Rows from block 7 of the text encoder, named by matrix and row number. Rows with one number belong to one attention dimension. Each number is 500 + 25 x the weight over its row's rms, rounded and kept within 0 to 999. All counts start at 0. Numbers have three digits each. After the name is the row's rms in percent of the matrix's.
# v: attention value (text_encoder.blocks.7.attn.v.weight, 256x256), inputs 172-255
# proj: attention output (text_encoder.blocks.7.attn.proj.weight, 256x256, transposed), outputs 172-255
v.217 088:480519477532508522533481471496498525535450478528492500518544536498539498560495467511520499506457474491494479522532511469493428491480524524525441484505542515518456491529513436498503457481497471471517566454491483498464483502479475506498530480489465506484
proj.217 089:471461499510505477512515504495498467530505455469452473518455482544506521467497560477496520531510492505506521474495506502544504539542491491517481510519506504474502521470527526494532486501522491493512460494554466488459514460509473488522489523540544484513
v.218 092:502518517520540493513483515494503520467500478502518532458465510498500504449519486495475555473557505494502477476495550460490505503526514503490487475483522519474553485514487493519512563541490489494499451479459502543566509504532493509492495487517476484481
proj.218 094:459524534474544486485502531454553465480520511521512510502483475495502505522477493505482494472484493464503459495516482547484507462506511516506511460525496535496486484502482502527478515495482513505523510482516469464481529465488502498497489525480492524515
v.219 093:479490498520494530497475508531494488535503484542508464474485499549529505514502470534504469507456488484521516501503580532479488516491482467501507515458481514497498496475456522460494492483480549479498512479493476501465520502517497502513501472476522503484
proj.219 092:496474526570472569517535469514501480522489506479470532520517527470468467497503518512490517495456503545511475464512487498499475518535500517474489459513508505511500443499495505501521520557542469512518506501483554463512490546517524531480471499493491517498
v.220 098:475501476454530486463506504475495482523555480479490464513500529498488450561548504515459437492468527496517521468483497503492546533487510468507533494520526501523482484477482513433525497487528488553484500541486519512500526495518556530520488530537482490459
proj.220 100:495549512506462510497506516480463523579486455531481468503520516517483527491504509521526534518527477484527537536565475504484539495533531510503465523488518488501474486528474515469508517493476494512478502467493556489494506504497500441496515475515479495514
v.221 095:532469522520505502500494500469480497524500537477478489539497508482493552521499475479465518515496516512496534491483458534491515515468490530491492516531482520510483475515516506527467474514502481545469503489562502522472455498491519475457486489509529503475
proj.221 095:507470499491511511474486510551492524498449527472537556519482475506496491508475489468452501524504515544488480528512481481564482485545516453491500499530500507525511505497524545500463474476497520529498488480494497484508480512497443511475527495460525515492
v.222 097:504523486532496500497497501526538454504469506434501506515475528546472517530460523490495461481491546501474476485522462537486476494491511566517476460491534498489494479515514505501485518512474490495509473530559514500486512489492492479506504478492512506500
proj.222 096:550465516484490506533492490518469518531532517454444505469523553469540499467485488481536480504483474507477485549466546444484497534516499450504535546509476496532553471479481493493477504515540519466486483520507523502498455515474514506496521543494526483486
v.223 093:467519534477471453456461486563495522471528499476498469481486489513502550489471518485487530473538519482539460483457524514541506488490494476517510476487469452500513492496505514506486503475507496484522505484450458542519466504526515481493486518464483500532
proj.223 087:487552514518487519545507501536523503547502495542521466498531492501480457487523487527498499468517503501512504509519502491459508509529510509506501472461534511528466510494457536515526511521478508476471498538490513510470519560526525533519490485540493501516
v.224 116:475470511470532459469475488491522487520480457510514502536518496534475492512496490495466541494492472493474538482529493500465539537496507507458475498479486486497464496501493520488544528517484499476505499497510511479542475523495494490512479533494527518488
proj.224 117:488499504495494496514506507510485504464469512502462452551448535510484455538500484478523485480485461500544495460521523535449492463482473497534471492499521547522469459500469468507502488463517512483500552537517499511498480492491480526494501491525480464481
v.225 095:525510497543474488489487501528503459537484503497492491493511537489517488498528522515481497521476500517510510475510491498507468538511475453454526514515496498520536458477448468513492524485499483480513516481498478519533513516531516506509492521474513479513
proj.225 090:509495496506538488523493448522531507516513465474486523471525485507470455519483485504505492444507521517500512473517500486534562482470503494511508503540453508539507527532497513494524498496517486494457520510459506484475498516498472513506494485480470518483
v.226 116:486503457479455456476509501489512499498487490537463522553476540496527497481486476490504519488514436478522498482544474479495525564502545499515518486522481520510498518488493491553516528516489475510514551531482535511518486519506499526550556499519511529469
proj.226 119:550489510490521477516511490527485489453462522474512481531474509511524444558493531457497462477500511502482499506484520502505486474506484496484514509524488526530478479512506474487518488520527526485532491524510507548485507487498485505479451549494475499495
v.227 117:454464494497509481496478496516521483532449544509526519521505497496467495545486511508516476500424476501492469486501528464511505474489524476515438474524470523551523489489495511513524464503476532481473505462518492480463488509500462531510496530502491464489
proj.227 104:509532494493529466507508501510517541511545446518474459513515511493499533473545496455500523537502502490453489493475507522456465526515473504483500488546534477484468509506517456528489498497543509535504486460537524500545524494511480456501485542476496510521
v.228 108:515504494479476518477495462523492451516513513501557509528541505506484525516519517513473502492521507480440496497497491471544531527547465484461487502493496483498430441471449489498511511484507471464501518469490550512535497493513510489490536517500484510503
proj.228 116:519454495483512495484505492476485492514518517535508503480452534482486484502492472522490470497471485516495479480512507499506534531482495480508477505476505496524568504520530510534508513527539521476510463508462469533501492514496506513540446467514461486474
v.229 107:499503530517462512535474507458486513543489512498467454477531528471518494502476489464511484483490474535515535483494499500527467461489511496523499533523530499463471509539489469514523501518537510510515495546518485468505564455483497505486506487512513489482
proj.229 093:486481489490474497498515518527449464501478499473497549525490518522518501514517521475515461507498528487512570522462498520471554518525487507499502504500459507509464504491533534475472498498481490503498559526452528512528493548531534522464469503462484549513
v.230 114:501500457505523484450488515425479507482502519508530502502471476472527487460524502496534496483503450492522459546522496488493466476557519484515452500469489516498552527491543504436503504491503503517518487486490518549475479540499454463513523489489470495551
proj.230 114:518497509529503541490512516502506459471521518488527500477493483483487550491486526521453497519531489516495478543466486457528492529537490534507489493489468470460520457506474445562522508503495500523523467455544489474487510524484536430522488533473530476445
v.231 100:477476512503493545453499489463528525494503485493472485456533505520493472492477427471500529478499480461478495499501445498459514464472502496515489505494456488511519505477472552490471502523482494556495504490465466497520486532495495455492519540485519512502
proj.231 097:511503501514475510532560531524486457524500499471456501617511455479500510485487494530524484508496499508485520501452530492486527503505500526476487508491502516471474508510534458522531482469502499466534513497494531523522527487497470518472475486480499479489
v.232 111:530488514471538471498454514502508476505460513512494476482476523505505537533517492471473456490507495482523484513521510516500494503509525477521471471479464510481493523474561507566550506524488511454513517567496487461531517439508533540462514501517512512511
proj.232 116:484506493508557462485489491504570519495498509524482482509499493516525465547527516441546511485477547517501498477534475539444508452462493483493531438524517529527478477498527527475508523497486518510485488494525476521483496486520500503471499506483470511507
v.233 105:460522505496488482443465481519512532519562499489503482522523494480522493527481518506530524529539507535506491517515477482525513545518515511532503486519509500497492472489509461492475500500492520525492524511481516509522500446475531473505483517520486513503
proj.233 100:520460527476450494485460484554504485474484532532524487512482534533499468531476497496529508517507472472527500510479510469509539503515473512510462503474511486523585481502483493507472506490523572491511502495491483534506500478518488531491487476540493511483
v.234 124:546535524508524540545454481528517543441525554522534509500481495501523485475507495525497489508513511515503511509510535471505462473485506487501483487496471487515515506468527576505470486462435516519480516486475466463504531495453523497487564519522481481518
proj.234 113:471514487502508469486501488484510518538472476500464487438478488457480495480508459468525535524540492500492498509508456513484489503480531523506497444511510462499513491475493499480529497509530484482506478503466484512535496504514489511516497484478512494510
v.235 107:487492492501577510469515495512476520491506497474529495562480464457507504467517516530480503526465513472533510479520519515501513508482498513506458509452486453466458550491510507498415497456533525455517469523499522572480487451499466512536505462487447520494
proj.235 104:493495489503467481526519499483507524497513500489508507459494527459431508538501493507468481523513497507507474515524500468495524515489499501496501515456493484477537487487466444502495488477456494500520541493497499455455485508484538505523492496438510486464
v.236 100:480501501512519486486534488500508472515486511495489484494492454521463529528495512473478494503496481521497475531490459536486463492519539527509454524518526495488450492508481489532519501500543496465497460526489489515487526449492471511514483520502519492487
proj.236 101:484475506475520546533446514462499490505486500530436479519507543515490464499529463477489520514494525568546523467546499491477548469457514466497518469476518516525480474469520536509481515502479491504507547487524472506482494494508508534458506491491466460495
v.237 120:479510494524510503475486532470551472498489511454471488488490454527495503488531560502479449507518513550512477494485545510519518463492515464518498474462445504509521441507490509526532485529503505473509502505485475529532503483532481510494491557507540527548
proj.237 122:489503522492550474502477474511547504531521520535502506471515488530485473523468476531469549465491519512491487521537476520505494508489518473543477459530468502536494518490496534530512502503470475518492422454522487503480499489506503503483494498520486478467
v.238 120:529524470503443541475520492482467496481574505506496485479480514479513507492485466506538497452492499522485522481517512488501533514526475478484566479506508463480471525534492492446448538514475475477527484521510492500481490493501544471526538506530529524523
proj.238 121:517500510501544463520518506498488503494449513440513516514503526501528498545475522526514468508525507527514493520490494500524487511513524517491504533513509515496511531473485483516485507490481516502523498558458511536491466524509510519486444529513485552496
v.239 110:500482481500497522508506521465477514477468485495490503510517539547485527483501528482507514532518467474560575485472519556547519544497484528489522483483521441469479511496511514495535487488517479475510511509494516509467514500486511528492478459515524492498
proj.239 111:496492443452495522503495503494508494500529477485511503486464524478490520538510522525471480499500546503498457496516506521458494471487503459523483516435474499497466496511506482476465535511486489475465559535504505469478485505514531483517474496497465486508
v.240 115:505495498530514489478511502503526504502491505534496509492498509504483515472507491488504467533498476498525526492506490565511453513457503480529504528518511524570501525475498525521523466513481515491480523469486461504452537510519499479473505529478496486486
proj.240 109:491504471484506511532483468466524531549515465496444477517496499525482506430515484467503539529474534515511495497509486537459525465485529497475536503511525521476450473507464511505494518507474481540487514464524464442507510486521494524485541501495481510516
v.241 108:487525455478502518482450508536494507527477508531503509533510503489508507559496527497496490510509491501544519463494538473500540535481488515529491472490468495549516483470504533496502505487488506540495534460471545475495504498477471553479567551505494479468
proj.241 108:529504516503496472490515473487525498502529519499542469449471499462509529520454509513484486478504474458472481495506495504541499534466522504531461490508489496471502501581518440556543483509524506489527474524552520495509489488499508458530493513490502488495
v.242 105:497473460481504535474442489483494528501495491501508490550543524490523511501466464499463528465536509502490478474477489466501533515475531517508507497481520530471506504484507464485512533517456502557501515501526528512518477520433494479480467478455500518482
proj.242 106:510474494527420519477541503488480518460507504505530502503503529472475490518477530545514478506507491453470512535488533466475550535506483506516475541466494484487522499531485455511526506489546505472505470560481514494498511493516505518551507479499484475486
v.243 105:536470512483515506494516545470516460549460485567504522501433505531525500479530452464512476468505470486523505533561516534500486530524498517481467492531528497472518520535529480499508535502515518482499481512513490486485504495508505520485514506493513496503
proj.243 098:485532508517528521490518511507481478475524524465506463482487502499495518490493539488518471530486536533527520476475493502482480518486506489504541522557466502491458475507501463511504497515474484525503539496501484455486456512491502465488513527483475540525
v.244 092:509484482491556569534494469482506482471518522491494504514515487529498520445499472512516498533553527469488483538476458485513524473486506535507521492511503504469464506507537518513494508514523504507477534548495479506498502493500494468498515497528513484489
proj.244 095:466458500486465479510515508482473523528467487520481520531479511476484506504508503498527523500487515524493496532502506470471517541472482450480531483478544486465519517461502526510497475488489519476499467494496494513536501477509516537531469496469485483543
v.245 108:496471515470502549537541502452478479485511478495522532471501484495499519471464484470483517488523536500460496518489484484490521479504506480488543492499525487480469484482517479509484507510464508532484532548501476503512487525467514485466450499478521506467
proj.245 113:506527510504486493463531530488463505481514525460475530535502468521519495537509522489570525485500463503521530517523537515481485467474484492488546559492522512496474527479505541481434469452489486468526508528489505527447454474512487558486517480536511519532
v.246 095:506509562486484517475504485500544459484493516518451481468515520471489493505505546515484456521485513495493453461509525502491469463510487473480482550458497502491470486477479508511510514526479501516497472511515490421481502499540524517492497506463494470499
proj.246 097:458537481506511534525468477477504488500498530486520521495524501483532492481506460511514509460498512478460548464489473531498514476484506541484464437521445500551452527518519499475528476479482471463452518525470490500520503518470507532479511453521507489494
v.247 091:536495487489510522463527532471496532487519463506493519514532500527473454506480491506478518531516436512540458485508535484496474488455453504513485461474497460474508494529491512503524524458512451509536523500465498503534478495478444547501479515500470473495
proj.247 087:474467450522473529505537543535512485523505545538486470456479510441517553477494507478476500531494511495482458501466473463534530503485518495478486468498489472499489482538564478533488475526515506480510491509520516511540483468495511470501466491475522488469
v.248 114:535512492524505531527554508499467458504531495519487482533493477491511499467522513511489495482499488494517507539508478480498458424490471496498489483516495507496465479498531546508493506454512479483539487536503469535470531503500491495482497504437481446550
proj.248 104:535492509507545564514526480502509483538525487495502517469534479513466530418476447507503493511532514527510536501492467472517548497464501534506539449531493467459490550492547546524503493522495476514503471448433500453492511504479538513527459492496489510447
v.249 107:508480529486504529512465469490513501532493480485511475551509499522515522515521536515499533540517513515510488508473501505523532495495514536503485500489496456466482532459462494517491509503517488526501479505515490488510510491454503505545464483473506488483
proj.249 112:487457458459449501510519496540493466491515484493504503542478505479458514517498505496509483515527514456490502485496542459493509503484483497520464546458483508501495490493472470506507500488512515435502578552482544512494528478535499508507509448501468469490
v.250 081:461507475540483459470465494519534513577511474479499515495483528498509542527500523509500504472523493507484490479518503462502505461498522487471510484495518500494483509491454476479541562508516497488483456452516557495512446502508510478571478467475500491538
proj.250 072:504474541527495507522492486517499493495500491586497509521538533512516493521465481492522524509486502524514492499464515483528506518519475490501500487526506556506585526546502526509491491497481540534565492527480485535526517503503485543513505522530490492508
v.251 112:477546494494482478494505519503483470475526481485469522546457453467497513508557532497495491498489490513527504503527472497512508524539509523523496480484476525560532482538519468484481502444531502462514509510518504546481516465509433486482475490518524523529
proj.251 116:541465537488536478487491502512513499485495530533533502430475517500482493521470487531414523483498508517528488517496450494521495515528522455562531519492491519513480521478505516565501509557485508550501452462515508461503491518460529465518503518501497510456
v.252 116:516509534504530517516475492521484520507467519432542491477532527519467498529474498503514543505505491505504513503514500516481466472482474490526490499509458520472490536528471492456469506498493490495451483473515490488434509475504469506463516514490522499501
proj.252 123:443478478494451529489521523465467478485544450515486543516499507492465543429516494505527485562498533515476483504470528487515504564504518531447484487495513483528471490477502503462514484516503505506472519487504515447524495549496485508512515465512491489507
v.253 119:520498538483502532552507473450489529523458511478464450440515537534460484471452478488509509487503533544489480542493474489491494464483489500505506489531512511446555477513517512488456468488486516522462497489498449479482516534476525473440499492514497498489
proj.253 121:484496523512480501472542535512478450503539442471449569514532471507506484462503494526533468515499535497482532502473515493485502510500477526513491516521510493512501533481506539447488500489486483513460505491452517491541496540499494527519493485493514536549